A small multi-label image tagger, trained from scratch: 12.6M parameters, patch size [4, 4].
Rows from block 9 of a small multi-label image tagger, named by matrix and row number. Rows with one number belong to one neuron. Each number is 128 + 24 x the weight over its row's rms, rounded and kept within 0 to 255. All counts start at 0. Numbers have three digits each. After the name is the row's rms in percent of the matrix's.
After each neuron's rows are labels from the 100 images, of 14976, where the neuron reaches its highest value: "top examples" is what is common among them. Only what is clearly more common there than usual is listed. The data: made-up road signs on poles. In brackets: how many of the 100, against the usual share in percent.
# fc1: MLP up (model.blocks.9.mlp.fc1.weight, 1024x256), inputs 0-63
# fc2: MLP down (model.blocks.9.mlp.fc2.weight, 256x1024, transposed), outputs 0-63

fc1.89 100:147114108139106131143147139148123099142134064141135190113109123149169117149139159121147131097163159122178116159090128078139095136080113085103101175156134127164102107140087119187146126131114146
fc2.89 091:128153134144143120136125132113109096146133164146122159124124142128160100132125130133136073128125132127139122149143132128131132119071139161176043120168142129126150110121114122149095142128145114
top examples: grey rim (99 vs 8.3); pink face (35 vs 8.2)

fc1.587 098:128110114153140117100122121126154129125139137133135126079104132161115131138123126095154132097147128097129126112154135157117130110149123147128137091104140139170125164112106097096165076174120141
fc2.587 097:119142141103176104136155172087106140122098136122132197161131137150156093104140129179176117119116118068157133124103174137131141111095126094135128132156113147095135100124098149083113119112138105
top examples: black face (98 vs 8.7); white rim (29 vs 8.2); grey rim (25 vs 8.3)

fc1.635 099:096117088158090098115134109141140114118143181086150101134152166161092126147148101130111125113138136124131145128171125130089100155135176116175130146111105132111127155180123163116095152123153113
fc2.635 110:153113123097132099094099099131120113115119121128149095112187115105094113097164131152181149140090160110153131151111131126166125125136135107148097140108100156125106098149109144133106093129158100
top examples: triangle sign (68 vs 20.1); brown rim (43 vs 8.4); cross (28 vs 3.8)

fc1.125 088:124103131130136103116098119143132084118095168133149114154132121082149117107114141151160130170087148068132135127159133126150144094139157137145150138135148105123138168182144151118144094155154146
fc2.125 090:125140154123089083135142146121123126141172120073153142152150140134086125154133114136181110146124096118155098142098140112106106113094109110081109146112053092098085086093115142103097150135115134
top examples: triangle sign (66 vs 20.1); brown rim (41 vs 8.4); arrow right (26 vs 3.6)

fc1.663 110:139146125100066102101103103113174123120141120155122147074128170145111139102185121097108071117135132134145106140127141122134166109113131119121089105128087101110106111165093120121118101138138139
fc2.663 107:112147124144151136114139165140153155138158124138100134130139128150134121105121156172114125077124112096118148120162135138137124144106141146108111107166130130167144124116148109154165119130153087
top examples: grey rim (59 vs 8.3); pentagon sign (51 vs 20.3); blue face (42 vs 8.4)

fc1.703 100:124108099146104147086155102113161158155075106118112116122134089174130182107127106116115109119122131093147137142122137122165142174103124129168163104158101118212111150098117092137112149140111135
fc2.703 096:150149103099108149124090114114082114107090127098109121139134094135153156083092093139095152133125162133120168094143177135142121126099111172152152158098117144159110138148154112130169128172129119
top examples: circle sign (69 vs 19.7); Z (39 vs 3.3); E (34 vs 3.7)

fc1.394 135:135142115091119139092139131126155171119129150133107117147125126131145153131157120167147107096131116100169118124105134123120169128114161212143165104131134159099129161151181113115111173142130131
fc2.394 138:155113127112112100116134182137150173092115145156111125106119154161141156119116096170124142107074150122113114110116115132161120114191116132127167109120084121085127142135107090108146128121070186
top examples: white face (93 vs 8.3); triangle sign (47 vs 20.1); yellow rim (26 vs 8.4)

fc1.60 101:112130121147096117111122126169117113118072153114089159111102124144126120093112119075135160091146146162141153137125116152132151144149136139157128135133112123120156107167112153140176129110179150
fc2.60 103:112084146147210176165166156142085166111146141124115097164123092120122124147134154131106100081170152089061130129155151102150117110124149116141125118099156127122125112149122107078117122093131145
top examples: green rim (81 vs 8.8); red face (64 vs 8.6); struck through (52 vs 14.9)

fc1.7 089:130149171126160149182116157148126138158119121196140185140132116151139101126146168102152129150137134152179135088138084062139089139129136143131099091117131135138149132126157107106133144152122177
fc2.7 096:150130101128107101103159131120113108100158124100170127140113118118109170090076099146124143149110090071112129148104159108134091116136165136097150119154131115111106125136147102175191127156130100
top examples: circle sign (75 vs 19.7); cross (45 vs 3.8); grey rim (44 vs 8.3)

fc1.331 094:149129139121153151135128143133122137129158130104140104120107125132125176164141118120097091110092120054127096113129110139127082178131126097141102107140103141109134099141153107118172143136118156
fc2.331 094:109126112135132069132124133163133111173166112127075074156109147112127158124144152149193100151107098094164169156097145123110127125170145126123132146128155151116146117138133145150092096118139104
top examples: white rim (77 vs 8.2); square sign (68 vs 20.4); grey face (38 vs 8.2)

fc1.596 102:108143078145088087140162117173132122130120100160135111054103121170089134114102148125115120121140128101139157097102118104140115115123121112146134136129127101125108143164145125139183167127118142
fc2.596 109:143084108088143146127112125079128128119119128142128157116123153089141124150113150096111132141151120154133123149145105122165142141136160167095088133118157150175143138138137117141076114194135101
top examples: brown rim (64 vs 8.4); black rim (36 vs 8.3); yellow face (29 vs 8.4)

fc1.451 096:094090115120139155149158134154134101109153092131131167148130087134073136126101094119133146088124129115110143145129158137171156130098121106192154146143098105124161110129102144121135116089141148
fc2.451 089:137128179147120139169128138158117107133165149127113141111128170160151147092162155156082129163151121091155132121149125087101125134113132149105102107097091128131106142149120150125079158113135081
top examples: purple rim (56 vs 8.5); black face (51 vs 8.7); ring (40 vs 3.6)

fc1.404 104:111144141134132119085151125138126103104098097099168101132128116124107135123123106151159098143105112133130126102144070104111126098147153114104142115093121128081151135130145107141082113101090120
fc2.404 095:116118143086135106133097064160111128129154102101082136149113119119093117119138121123113152114119146101124133127160139131132127167123115169097083157129128098127121113125145129068164136138150176
top examples: yellow face (59 vs 8.4); heart (38 vs 3.4); brown rim (38 vs 8.4)

fc1.494 105:127141137141135094140129108147148075143083157112154139106110087093131112137072109074128142154167114100145140134114128085121105134144129114106161098134148138107163126173130129118116118065083149
fc2.494 093:148114117119082154157105132145124117135106108131152111100151123123098136133126101149155133149137107116126118119138116105141160088124165120179116091110120137121095133127138142086098167142124182
top examples: pentagon sign (61 vs 20.3); cross (52 vs 3.8); B (34 vs 3.6)

fc1.218 113:140132133125110113096066112097121107173122133105111117149140122178144095165117095090114161153056120155147118145120128120113146101112117139127130129123140180134136108131125116097133185121103121
fc2.218 108:151099098155116171087072122132104121100190145137107125164146155067098074158114171096146142144118169154091156134124149098144098100136134119151159179129110110123166131133086076099096118129123151
top examples: purple face (96 vs 8.3); black rim (30 vs 8.3); grey rim (27 vs 8.3)

fc1.210 095:141129095140133145135092165175121147142119116114119149151105119138149133134138099097148120147146107124132128125103102087113113085116125120114154159149131165156155149116197129128166128151151165
fc2.210 092:098154157097099144137121090175160125144113141100139111103119121149117110144095089103104112149114141118158108164132172157141126158095138116145132112160091111135122079181109114159130126115161087
top examples: pentagon sign (63 vs 20.3); yellow face (42 vs 8.4); E (29 vs 3.7)

fc1.475 108:105147100158121126146121108124125180158151152108108131165091169142145156145125120139114109125135143106155158162122152112144083145114137084136140141131139117094194143141150158176127135113115122
fc2.475 102:148149128161108157129088163147118143132136177144133154088115112121139121105147135118145123164137124065105127095147140084140097116114132112138141122118106119137151125115143140100103124126182126
top examples: grey face (85 vs 8.2); yellow rim (59 vs 8.4)

fc1.148 096:104131119175133138127109111138076162132140166132091106124109096187115112136148136147154142111122125107156137134112133166131117097139146146120146124132144153135141134124154112088126102107148146
fc2.148 093:101163129151097110102145118112157118133098129153112102151145143179120108140139124137137143174109144118144090096129132160159171151128120152130126124121107081095062138106159144108118098135104165
top examples: purple rim (60 vs 8.5); yellow face (47 vs 8.4); crescent (28 vs 3.6)

fc1.433 100:100109130114117095076132126130126154148157084098147124165087099113093077121142142120157160138092131103131114136106181134133178162132126161133148132138104137147163139097132114116136156095139131
fc2.433 094:132130148160124142147108167171138122128112150125144155142161105139117132115113123111120144150076131116096110174124113127135125126155159129128122137120121120113117126150118080141157108146113141
top examples: black face (99 vs 8.7); triangle sign (54 vs 20.1)

fc1.602 105:101132096163099111152108170129139174108134137105143107082142117102149136117148103155163124118126142123122149142121105141098160120110111119111124164119168126126131136094138127155119126083088104
fc2.602 094:117134125107139111114105059101144115116125106146109134117123114118101154156141120112118143127173133104149088105087141109123082137134137126092114123151116147122100117155123115120154115136152102
top examples: struck through (53 vs 14.9); orange rim (47 vs 7.8); purple face (42 vs 8.3); face: grey (39 vs 8.2)

fc1.493 093:156139138165131132144137121102163112124149121140155161105147132102126115117152116128130117110125134088063133108123148153090095114118152144156143162163106091145104100100134103103112110121168152
fc2.493 098:116134141119149132110116116171130140123125098147154119102125144105105119146123121170144120118109154139157113139100143129147135159109151147138102113095160121120105142125130178157091109136089168
top examples: square sign (99 vs 20.4); black face (34 vs 8.7); teal rim (25 vs 8.2)

fc1.592 104:105117098140103097122176135180145105126141146108149114142180206098094152161170135098117108098145118112156158164135139149127151172149113155157117114112111120134138164129067120117157122155118119
fc2.592 105:121156159079108145150121125099141174107093132117132110099131083140167106118142053135173106112151126166153133157154152155106122104150101130133125166139139096115103118126164152147118159095128132
top examples: pink rim (49 vs 8.6); arrow right (33 vs 3.6); % (32 vs 3.7)

fc1.285 097:181130148079111157097112173155109128112136136110108121119159115139142074104114113080137119132139086142141161142109109157106147117139144110134158114153122116070129105188081135146112094158138125
fc2.285 095:122142138153134112121147156164120117100138086113141128104115155086148157144100146111089065136142125151138140140097126151129152163124114095106117137119124149142115100060130091091107152108155166
top examples: white rim (72 vs 8.2); pink face (42 vs 8.2); arrow right (25 vs 3.6)

fc1.357 084:102143142155107101127120122121142111144129120118125118175143155166162149107149124129146114124110162126151146091079173117154147097114128102112108135076126121126139166094153169156146141110095116
fc2.357 089:132122127143131144126158121114172113144142167182142107141153130119076129171134115140105157150128131122134170132204099216105138122116108141133136128149114116108178119143138116096129128125116139
top examples: yellow face (69 vs 8.4); brown rim (36 vs 8.4); % (30 vs 3.7)

fc1.111 123:131088129159128104117113108125107142135097155140098118152099160124148135135127104129110170112164123089182120158131107132134141124129143119131143135190117135105093123128129139155104137101111078
fc2.111 120:125084113100094110120147147182133172147105149184118166108146143098072118099108143107112133109117116145112114124126135115136138160160099140095161136116091118085113124119117116119123174101135122
top examples: yellow face (93 vs 8.4); grey rim (39 vs 8.3)

fc1.487 106:119164155139147129095116141148131113170136115128126107158124126117125144119109158122144136113155110149160149174103154106142123197174116141134125127157141120153155143138139163147071142157125123
fc2.487 099:122110129110167114147115143119122109096099168116163091131154174118149149103145081120104106148129116076116117111076136131140135128130090131154145149143129165139153141160137120146111127147117162
top examples: square sign (67 vs 20.4); blue face (60 vs 8.4); pink rim (45 vs 8.6)

fc1.362 109:120116146127132101143127111145125128107166145091178160161183079118107107096183095082158151114098128118152172150168122145135120108153133134070156145124151115114133165161101114138174130095162144
fc2.362 101:112070105121160119105122137115127176143169104115130125105124085153121104118142149141162155207133114125107147106166104133156115163131136099128117146138100100107086139123135143102139150164140110
top examples: arrow right (75 vs 3.6); circle sign (40 vs 19.7); green rim (36 vs 8.8)

fc1.307 095:077140119165117179132144107170156105114139104103116135180146099102116112098079107164134140141112129118132147167138138118161103119111116141145097110057132102142130116125128123126139118116143127
fc2.307 089:137110145141132093122101102117127161098084090139175127111166147159077127136143149115147096141173179124168116173145089109154144124129155085176119095124171147144135124169146115146133145137112181
top examples: triangle sign (74 vs 20.1); yellow face (63 vs 8.4); grey rim (58 vs 8.3)

fc1.314 096:157117147116181176126133126151107188093123086133081150159173088143131140137121154126141128102139112106112142139171114106155092132117122112132141129151144133085117139105150085116148165122143169
fc2.314 085:106138095125142128148096177128132104118161174118119128110113145106138142140159130106089139171165132095148185103122106127119085123121170111111115109131063123143111171118154141118121142152138100
top examples: pink rim (70 vs 8.6); brown face (44 vs 8.5); cross (28 vs 3.8)

fc1.522 105:130120148105166125158118134166115124172137129116141132105117168118093139105139181110167072135112136126114113116101108115132130165129114081159149117094126114127100132127158141123128111111144098
fc2.522 094:086114147125068138123189122081130130107130064144127115121151085091156124143139136147125096150146167128132111161120141142137132099096098150108128122132130085116103101115109146123134117138124123
top examples: purple rim (88 vs 8.5); brown face (49 vs 8.5)

fc1.43 104:186161125110136127096143131136151127098136112131128135167126144110126133092145124086105093113153139131105111178111085143139120197129110117146144126093120127130108111153117143103136085099086156
fc2.43 096:109108133136138128148145114134173144134144173062109121142121125149130116116128155176100137134123108152188169117189149143154136111132165153126183122155165131144143139181098143128083139130111096
top examples: struck through (94 vs 14.9); blue face (45 vs 8.4); yellow rim (34 vs 8.4); rim: brown (27 vs 8.4)

fc1.176 096:163120147165140136148133142161074098119125120136114137185128093151114129109150136117099096155193141138150145151148123106116116084131092117127114157134093159120120152164112107076099090124124149
fc2.176 100:118060167126173157109108120171134129160143109104121123114121151093168099118163105179123124153131144124115137083115146119150131155147132115114146185123157153134162105096148061157144097113169135
top examples: struck through (85 vs 14.9); pentagon sign (43 vs 20.3); black face (29 vs 8.7); rim: grey (26 vs 8.3)

fc1.657 098:118077142143129163119120163146095093096127140122133145143125147181161154124133165111129107087143097100143106066106129124102081113144122115121097089078117119095142101131127129121126124092150146
fc2.657 090:148113127159100095179156072108121174120135164124124100166141143106168111130130132088139149131144103123131132140144136142142126106144150139139126118186102132123093131134125158112128145137120166
top examples: pentagon sign (54 vs 20.3); E (51 vs 3.7); grey face (44 vs 8.2)

fc1.294 101:137141089093098146098146104091175123145111133114149171132120140146139153098102149120111138120130154121143072126139131141120134161170124142086092152162135149148151093137141120168148145111067102
fc2.294 102:151091152127128153163159146165113097118119128106127080155118128164104158108153090158124121134132085137165102140110104108162189094100115133140154104116134162158151159130112111115143118137177161
top examples: square sign (99 vs 20.4); black rim (72 vs 8.3)

fc1.23 096:148125156166160129091149124117091135117106104152103124129129121143120109174135120154145094146119146158084091153139147096175083131115129097105093104062104085163109108158110132129092110127128138
fc2.23 083:148115135102120086158078106112137083149107133150154105101143105154087104089108102102152133099120094092099104137108126157113129168114115108142156141102138162156138098187102095115144146105119129
top examples: pentagon sign (69 vs 20.3); purple rim (67 vs 8.5); black face (39 vs 8.7)

fc1.424 098:140130164169158165147133168125132101120166138126140147153140118112137139117098168170132126147123128147165148120117120137151174157122130123122153142140140132129207169146107138116174160141167192
fc2.424 102:184142123058117103137123119143088130113113139125122155127125155095079108137113123127125144108134160085133084120154127123099138100097131170082179148106096121138057120123117140101111067145151110
top examples: triangle sign (75 vs 20.1); black rim (42 vs 8.3); pink face (36 vs 8.2)

fc1.292 103:163118140103088143141127116073153135148124127175108145135108142148119124128112128147096145096086130111137133134109146157109137101098165147112135145117087116097137146140108119123113102128132131
fc2.292 110:131119114144126151127141150162160176158066132080084118174160113137184189084125153115139118105126103147151113140116097161181129144112104140123155137087108117126156139173170134111142075138125153
top examples: yellow face (59 vs 8.4); green rim (48 vs 8.8); white face (38 vs 8.3)

fc1.689 105:113129185150144138147096088145141105116162129107145084140163127122143082122118113107121090111139122157107138128153152072179138126096102166117111102125141112141152121126175112148142149162128085
fc2.689 105:106107100110177157149199180112122110129149148157147185116122115128147132149123135097124157131162178120157135096144115169118152175142153091159158072129162124169107098131103094125119098128141150
top examples: black face (74 vs 8.7); circle sign (50 vs 19.7); H (25 vs 3.8)

fc1.756 118:103110118155113110133158076109102152142114128156115100169136143117135111151135133116136129118143098106150146075150082121113145116138113133134074153119107127125094134112157132134095131140139108
fc2.756 129:160117150159185154159155174144131161089138163153140119148179133108146122122125106145119132152118137146158108110114150101112131168139078177170105137184138115076118113152135143142113143185129088
top examples: grey face (80 vs 8.2); yellow rim (48 vs 8.4); green rim (27 vs 8.8)

fc1.323 111:124130138086116104164098144134112139129073126136119131092083150114134125138106140112088135092125106120099108150109143105144123114148135145099127127135107177145144154151148099096128132119118151
fc2.323 122:134117119116163140104132094146120134138143109184106160131122147164108122123130113146155163143097120121092136144113109096152171133113103143200115157109174116198164114130153128146115147145135134
top examples: green rim (67 vs 8.8); square sign (52 vs 20.4); teal rim (29 vs 8.2)

fc1.434 097:137100124136183121117119157111063135150096080135133134144173127151124190117122110132129143145155109131131156138131128128145111107130104083161122157119145133110134112070125145121138124128099091
fc2.434 091:142164127115125131118120137130175121106161147129148132106142117122156125156094133105147152101137146121124103097149073185129135150096193134126140167112122168147132106162123137149145138127139093
top examples: pentagon sign (56 vs 20.3); brown rim (41 vs 8.4); drop (30 vs 3.5)

fc1.707 092:125113207137144137121111114135130109125137118150118113131137112143134128151113150149125097083138141148145192147118113170142149076131162097074146087142136128115133132112133120102109139121122108
fc2.707 095:149131100136135094138129131098134121114154115094127113116161186147112153156108116118136116157128156127137114115117097135177099127123091139110174088148131117101165096134126123104116147165168143
top examples: white rim (61 vs 8.2); black face (53 vs 8.7); blue face (45 vs 8.4)

fc1.417 101:097093131127125099162092104113127154131131125151168084132143151121128139123126081142139094148110088076130117131166139113116142119138108094124144082090139108148150125127127183151140111113114166
fc2.417 101:119130171116121134148132110127122087155112186108130123144127121192135139124116110125099149149168130142113153088152114116160123108158111135112104093144079136142110159143186126111141178121102111
top examples: circle sign (84 vs 19.7); drop (54 vs 3.5); blue rim (25 vs 8.2)

fc1.190 135:155169126134123091139130092125154071136159170070114133172137153173175137166101138116113141166131158141160120121117106143128133137129097172134120152122112148121148074121123097100132118125093116
fc2.190 148:107089158125142108100123115147163126091151123112149111163128125129139166142128132099143154098144133108100134180135145110119132138126069180109143175132154123124144096108132074111108151143156114
top examples: white face (97 vs 8.3)

fc1.22 104:145153138138100122098129046123104140172137133139120095090122128116106115144108125108146143064126094180128135073059135142116096126122110077104137122100099146105130161107157113119082129110167146
fc2.22 115:120139136106134123091117173177079154124110135177089119113120111102144166096152158138126105169159100129124134106138156143183151136130159138135130130146128162132174137113140119099101099125094092
top examples: grey face (69 vs 8.2); purple rim (33 vs 8.5); brown face (31 vs 8.5)

fc1.612 101:132127130099141162098129117136103102142138074135087156172132175157130161158124132113102102141114190107092103172136135096142149115132119136160125104104138137114133141147176156134151074129134132
fc2.612 103:145177148126081141102085139138142172118127107125195115138148099157112109125117138136169117155099144170143093175149123105175132121121085101185150100138113103116125107107116130132141109115106164
top examples: white face (71 vs 8.3); heart (42 vs 3.4); black rim (27 vs 8.3)

fc1.14 096:102146142147144119147104100135118133103125139098091107122157142126131133141150139170133105130105135115128126167144100122131098112143167098130151115143191147112124141122123097132126144119116109
fc2.14 098:150108143112093150105123159108172108127137130169110103164131082092111129142147120120096169111150124119121113140125116141140162120106140114150162151156124122119151113161124145113141122126138149
top examples: green rim (79 vs 8.8); blue face (52 vs 8.4); pentagon sign (45 vs 20.3)

fc1.134 096:114068181087180135073125105140133112125157137108104146129182097101129125132129131124136131124128134098173163104113141088105165095137109174110131133149116119140135139133108142122104128131079105
fc2.134 101:141110118122109103134144135143122108139135050078112139152129181135101138099091135108111127119155133180147095118140132145153112105119146088157126135134117140108111094113098120120145134133096180
top examples: triangle sign (84 vs 20.1)

fc1.59 089:144114070169156146153131117144156130115168098134135124132128153144168135167105152111186121134133153094163139140113139146103139140150122119149127109086152169120132102110148111124131091102147100
fc2.59 090:144113176159094142119113075138179125150086192119110179124135138125115121139189128151159151121089131110142134134124146122120104118152121116150100156135129134138117121114079128155150124126175109
top examples: pentagon sign (59 vs 20.3); orange rim (47 vs 7.8); yellow face (42 vs 8.4)

fc1.601 097:114151143095107087087141074079120125118097118151136149108122099137107106088122102137107138115112145138159138149120169155123145149132121083113153118129137156126116118131142138142124119100117135
fc2.601 094:160100151122164144096157132112134169100151145143094126124119152091141104113137100138139152172097130100150138095159161108129141115165159138089174144116108120189152137107111094093112142122140148
top examples: arrow right (56 vs 3.6); teal face (43 vs 8.2); bar (41 vs 3.4)

fc1.147 095:158157114133131127140096108131112157115111110143112135114121111070106109123132137181161114126138145114124152109101114144140115114142126165092149145140115098133119081127141138165149111110157140
fc2.147 103:157105135076129085098102088149121134148101159129146139167129149148144122168096116124091107092128098139100106124104123115114134134149117169155080115106102135114095145139130111132124123162131115
top examples: green rim (100 vs 8.8); struck through (36 vs 14.9); grey face (26 vs 8.2)

fc1.442 105:123129093119151159152116105069156097093116104121121085151115134132126142110114128134121112098121147116139124133130138153143111113153130125142129093105150180110149127145149128109097106170142079
fc2.442 111:144138124138120162125119135130154167123149101107151167102117101089145128143138160120176114122153162142160133140154144124135148155110125167127149139175160112086138137117123140162124150136125150
top examples: black face (69 vs 8.7); circle sign (44 vs 19.7); grey face (31 vs 8.2)

fc1.397 105:134099133121128137096130133116137123134148090137137105119116099126142113148144149069118089106171131128131116156101145081132120089144169118139141117141123111102136093081142151139153137139126138
fc2.397 120:132154142091139120106127188134123120180100119132136146161109121169109112103116074165159123134090101123158155140106154123187128151196146153107093124099112118147155140133119123131115135083087104
top examples: yellow face (79 vs 8.4); purple rim (32 vs 8.5); 30 (25 vs 3.7)

fc1.24 092:113105181116118150119101140131159108128115137118117143123131101109119176136198172108138162149144095096115114139113142117096115118147097130104091116144106129145125138164146160123117079118154150
fc2.24 101:139168113130148100152121149118154147140157084096120104109138121113149062151142124167145143114145110158130159132117124135155157086144130158162141129118132155127136181150128140142138141166090160
top examples: square sign (100 vs 20.4); grey face (51 vs 8.2); orange rim (32 vs 7.8)

fc1.178 099:131090093133124129116109122148144149107132170110110160172097093128106154151150098157136091104115153113124076130153124131110131135128141147179133147136137124115122103164149136144133145088145121
fc2.178 101:135142105104125104159125149104125140141153125097159123095134159152098149147123110141078143080118128150136143143140097132172132096163160079115133131131155101090126146138059129093115117165159161
top examples: triangle sign (70 vs 20.1)

fc1.525 097:126131114116137107118097121104141124107129127115160111096127158148125146147115154136114148120091121127131135105124153156121121161129080100093152119111091075129085074095062127136119138166101123
fc2.525 086:117122160175147145141104168165138135103120151081125121110104089114154126136114105125124096104124186165096131177098152104124132127145109114161135121128132154142142152112094099131111110098081133
top examples: purple face (45 vs 8.3); cross (43 vs 3.8); red rim (37 vs 8.4)

fc1.698 135:110165113166115120134177114101128140173130159101137101138161137117132165174149182137146122112141097134106118118081146078131124118112150116162099163136157152096117151106146134097126089128146113
fc2.698 159:155117148127119120109151153094102144128137125145113117117148106122153086108149132135170136135108131090088128101102168096151129126131122103091076172143093158074101117147136165105136095138140146
top examples: grey face (86 vs 8.2); black rim (33 vs 8.3)

fc1.337 098:133136109159160139122117184132101161176174132144115122123122130143127139098067135107121124146123128093146146148105134154119085133145135109119168146177119122104077107148096137132101162142144109
fc2.337 095:119148135148158143115114122103125144158133152095091132096146151114132121181166114107138104120171138146105145144141096123182192125115137172141118178108158147128123142072101143127142183137115151
top examples: grey face (96 vs 8.2); blue rim (60 vs 8.2); purple rim (31 vs 8.5)

fc1.90 110:119123102121143082146137161104108133135157088150161124186118101089106125127097115099163120156123090123142095102134113091135103092097130092075131156126137140137102081092114143121193111179127117
fc2.90 111:154139147144056122130117112101119065084131146090090156155105116132132140144108128100125138112187128111132150138131114130098118115102106118122081149141132110131149152111120148114130113098084098
top examples: brown rim (67 vs 8.4); yellow face (29 vs 8.4); blue face (28 vs 8.4)

fc1.293 111:087099080155146131127130119090139122081076067117140148135144133142141083101125122096153131145137137092087142115139140153131158101125164149124166132089103124145159117144100102142133164099137086
fc2.293 106:167142140129101139123148142120132121160137146119103130129126100107104160123102125108166116160096119072157090141115151119104125158149109138121105094177131126069123100142163119108149137132138133
top examples: black face (87 vs 8.7); square sign (69 vs 20.4); green rim (27 vs 8.8)

fc1.516 104:162084129138089098141143142162132118103162159169149076065143138123134135120137139106118141156146118125137089108167173099119130160143107134109135109130153120100133131130119134117143156152137088
fc2.516 096:139142140131154130138146173121170144113192118143122096111149152125155092154138121103163127141121127152093153086185133075146146169145128164139149186158111148134114157111159114118171161131156141
top examples: circle sign (74 vs 19.7); green rim (60 vs 8.8); cross (30 vs 3.8)

fc1.84 129:117121096144138141122091104106148132126112139178145129099140089178108149127104159152133119136107147120159198165145157161151148130112163162157154113166136105129127147109110116159137140125138103
fc2.84 139:160070120127134167125142127147134203134167149110109142095101140130143121126144134092127166098127115109128154151109154118108109145111100161117130159139110125091102090165159101130126139111125131
top examples: yellow face (100 vs 8.4); brown rim (31 vs 8.4); grey rim (29 vs 8.3)

fc1.463 094:199154074144067138119119114146149151171136146115125097163151143128145147097127132115130130118134098120143121140077131135102138143112140108129117133098133153075134145153114128130122102049105143
fc2.463 100:130068142117159121130139107108113117120074126154140060098145125123107140153106105140073080122118147090101114113132129137088178098100102073129146154144109129128149127103107107145137128143149151
top examples: grey face (75 vs 8.2); struck through (49 vs 14.9); blue rim (41 vs 8.2); rim: black (27 vs 8.3)

fc1.127 109:136129157130113120121168111136127141199090111110145098098122063138091111096132144129123102173125119174151128109136123147118142112140130115079101096165106153172115089121114131121105132137135141
fc2.127 112:141121113148155127122136127133150112142125144112141158125102136121125122105148119098130147119127103126136162158120160139138104107119105151153123141107095124098150113150116145127072169122135086
top examples: pink rim (84 vs 8.6); yellow face (38 vs 8.4); teal face (28 vs 8.2)

fc1.51 093:121091142112136167166183166152118138111118154112152115131117089143158113156156138119091148143127102109109174133111115107114117140115138129126139118076147146161150147093134166135123101162096125
fc2.51 095:093148120104107127079141127095135159117146109141110152107135139108123140120166167154145117130123147149118106118144098110122134123093092087118116115154102117114138112160131128115062118120102093
top examples: white rim (60 vs 8.2); pink face (51 vs 8.2); purple face (40 vs 8.3)

fc1.674 099:174115132130110183127164123102131129139103096159100121121160151164142133138137158125163134145185138137142137120142094153115095129110164147116104175132157125163107121122131082127140135100135119
fc2.674 096:151101093114154132112131172082138114110112095098136118138123091115090096135160087126094136155133100115116137147144139128142147160138138130131131131112084133101142150135164106145129178096112112
top examples: white face (97 vs 8.3); grey rim (85 vs 8.3)

fc1.8 095:144130099130156110113102120114122088114109124142119141146112153185107134134117115133168133151104098166130127119128113136100128086113094076124128127158154108142113150150133188142104126150083158
fc2.8 098:112108128170136162122158147166122109105156122113153174106104127092147089133097091109100126159123115116122132125141150099112133148131158090150111100120136156081127081102118154167096106160148106
top examples: grey face (56 vs 8.2); black rim (53 vs 8.3); Z (34 vs 3.3)

fc1.571 107:136073092098142136111144120107110158144166178180128118118130097108095140148152102122132166117134121146137154112175133132122132150059163136112132107151102144096133145137128147098141139134131132
fc2.571 115:155160093139131136126161125144121124174136148112158167170117142112132177148112112107134119129147133150126123128135110114121146114131127143126116118127140152119153151107149127146141131140116099
top examples: purple rim (72 vs 8.5); % (35 vs 3.7); black face (25 vs 8.7)

fc1.572 093:155160166145122101101162091115120148105121127141059113128103093120132098162079112135110177133141112122152148108145125105163126122133084132115125100085120095128132108114147168127087136123084136
fc2.572 096:145128100118095090142104120084201123136179154121068120103111163147113122110110141129168128148139116132115147110176104137163134124129129120130139146197166156139121137170097076131085121138138133
top examples: circle sign (68 vs 19.7); black rim (53 vs 8.3); orange face (49 vs 8.3)

fc1.122 088:126140150176089126116167154120092106126173106094133114122145146063119147151150127124099084128117131153137120147091105147112117104096112112133129147151088172084139118131115134156144124076159142
fc2.122 092:146128110111124155100104136124106124087105151125135131136097138102104141124098106121122144130125104125148155158160134081088148101108107129118116145105152083106118167154119123155103117157074184
top examples: purple rim (92 vs 8.5); struck through (37 vs 14.9); arrow right (35 vs 3.6)

fc1.765 108:159132109147110113121139158126188172205124112093176116104147135112130135126089076101100077125140076158115136151115152098127113133120150139147128117128118132094167111165127120182096133092104113
fc2.765 095:146117159139142153157136112112122132104139101075103113149126119129156078150125118076153153114123148155107103139109095133143123184155174152113082141145136115094148136122134145089126125144146150
top examples: purple rim (60 vs 8.5); white face (54 vs 8.3); drop (25 vs 3.5)

fc1.308 091:168146123126122125109150142109135149107153130129122155134135084113077111128091142102124091149105116108127102135172151070109111105159114171164134136136135083127155110134123147051082105093170118
fc2.308 086:154117122145106146151093145144118113118099155150110104134149118100113135128131097099123163088105136147146093113138117125153136118099099162140124113114102125130169161131172131102147198104130178
top examples: grey rim (69 vs 8.3); bar (58 vs 3.4); arrow right (27 vs 3.6)

fc1.565 095:157099095139133111095150127117061125132123140131100135158138121170105126147116138133112100096111078165146155117130133113166134142133144135159157126115151117103127107117150127136116087118173143
fc2.565 095:133144157170105130154151164129136152138143157174131102137124118160140150149133116116098109143164132112123115124143100145094128115156112172130109141127138070137089119089093123163108106126133116
top examples: green rim (52 vs 8.8); brown rim (48 vs 8.4); orange face (34 vs 8.3)

fc1.628 097:101137116110097133122118099149091088116113122141106116145126111135157170138123142114123140139171176089142112122149140152152134113096138093108124120083146166124141106109143122086123116150119129
fc2.628 091:155126096078151082127099107142136074117120175082114150151122128135111102118105111137121147110151114167089114119133077074105106148109154140126125101116118103119122083147154114155117164132178077
top examples: circle sign (66 vs 19.7); red face (48 vs 8.6); ring (31 vs 3.6)

fc1.364 100:127133136128132115143141133166139141091094133113173114095109123153092127138141156132132099111151117133150107186120086127141155104105143170138106145167097147132127117076159118127136109163100121
fc2.364 096:119136114126105168137097133149071150138114160107104075165108089140119109107118101099134152135125111092150121105105150114143082159148120161077103116087126129137154103128152118110088099104100094
top examples: green rim (75 vs 8.8); circle sign (58 vs 19.7); blue face (50 vs 8.4)

fc1.274 110:113116137113124140130159139149101137109101098144129116141114126108145153173137122145110093076109113106113148149149116167157095126141095119139117132132124116114138142131089107129168136137181112
fc2.274 117:106145146138132119141098122127189154104088135148152126189093115152124146162131106133139086134060154146116147117118123094101147110110114149114112139107098149137150133118126062166128099123085113
top examples: green rim (94 vs 8.8); purple face (41 vs 8.3); arrow right (25 vs 3.6)

fc1.193 099:138152137132084066120151086136163134126147172115159140133145125122129140102157126176128151134127112143125134137153095143107092152151124131185117125092138144147136170137132090118129085119110147
fc2.193 091:100090114150152087156137105114120160132145120168063129131141167181129135135127100138123100089156150128128129163143121127126126113134095146140116165169130110124149151150116153165121168113095106
top examples: struck through (100 vs 14.9); white face (33 vs 8.3); bar (29 vs 3.4); rim: grey (27 vs 8.3)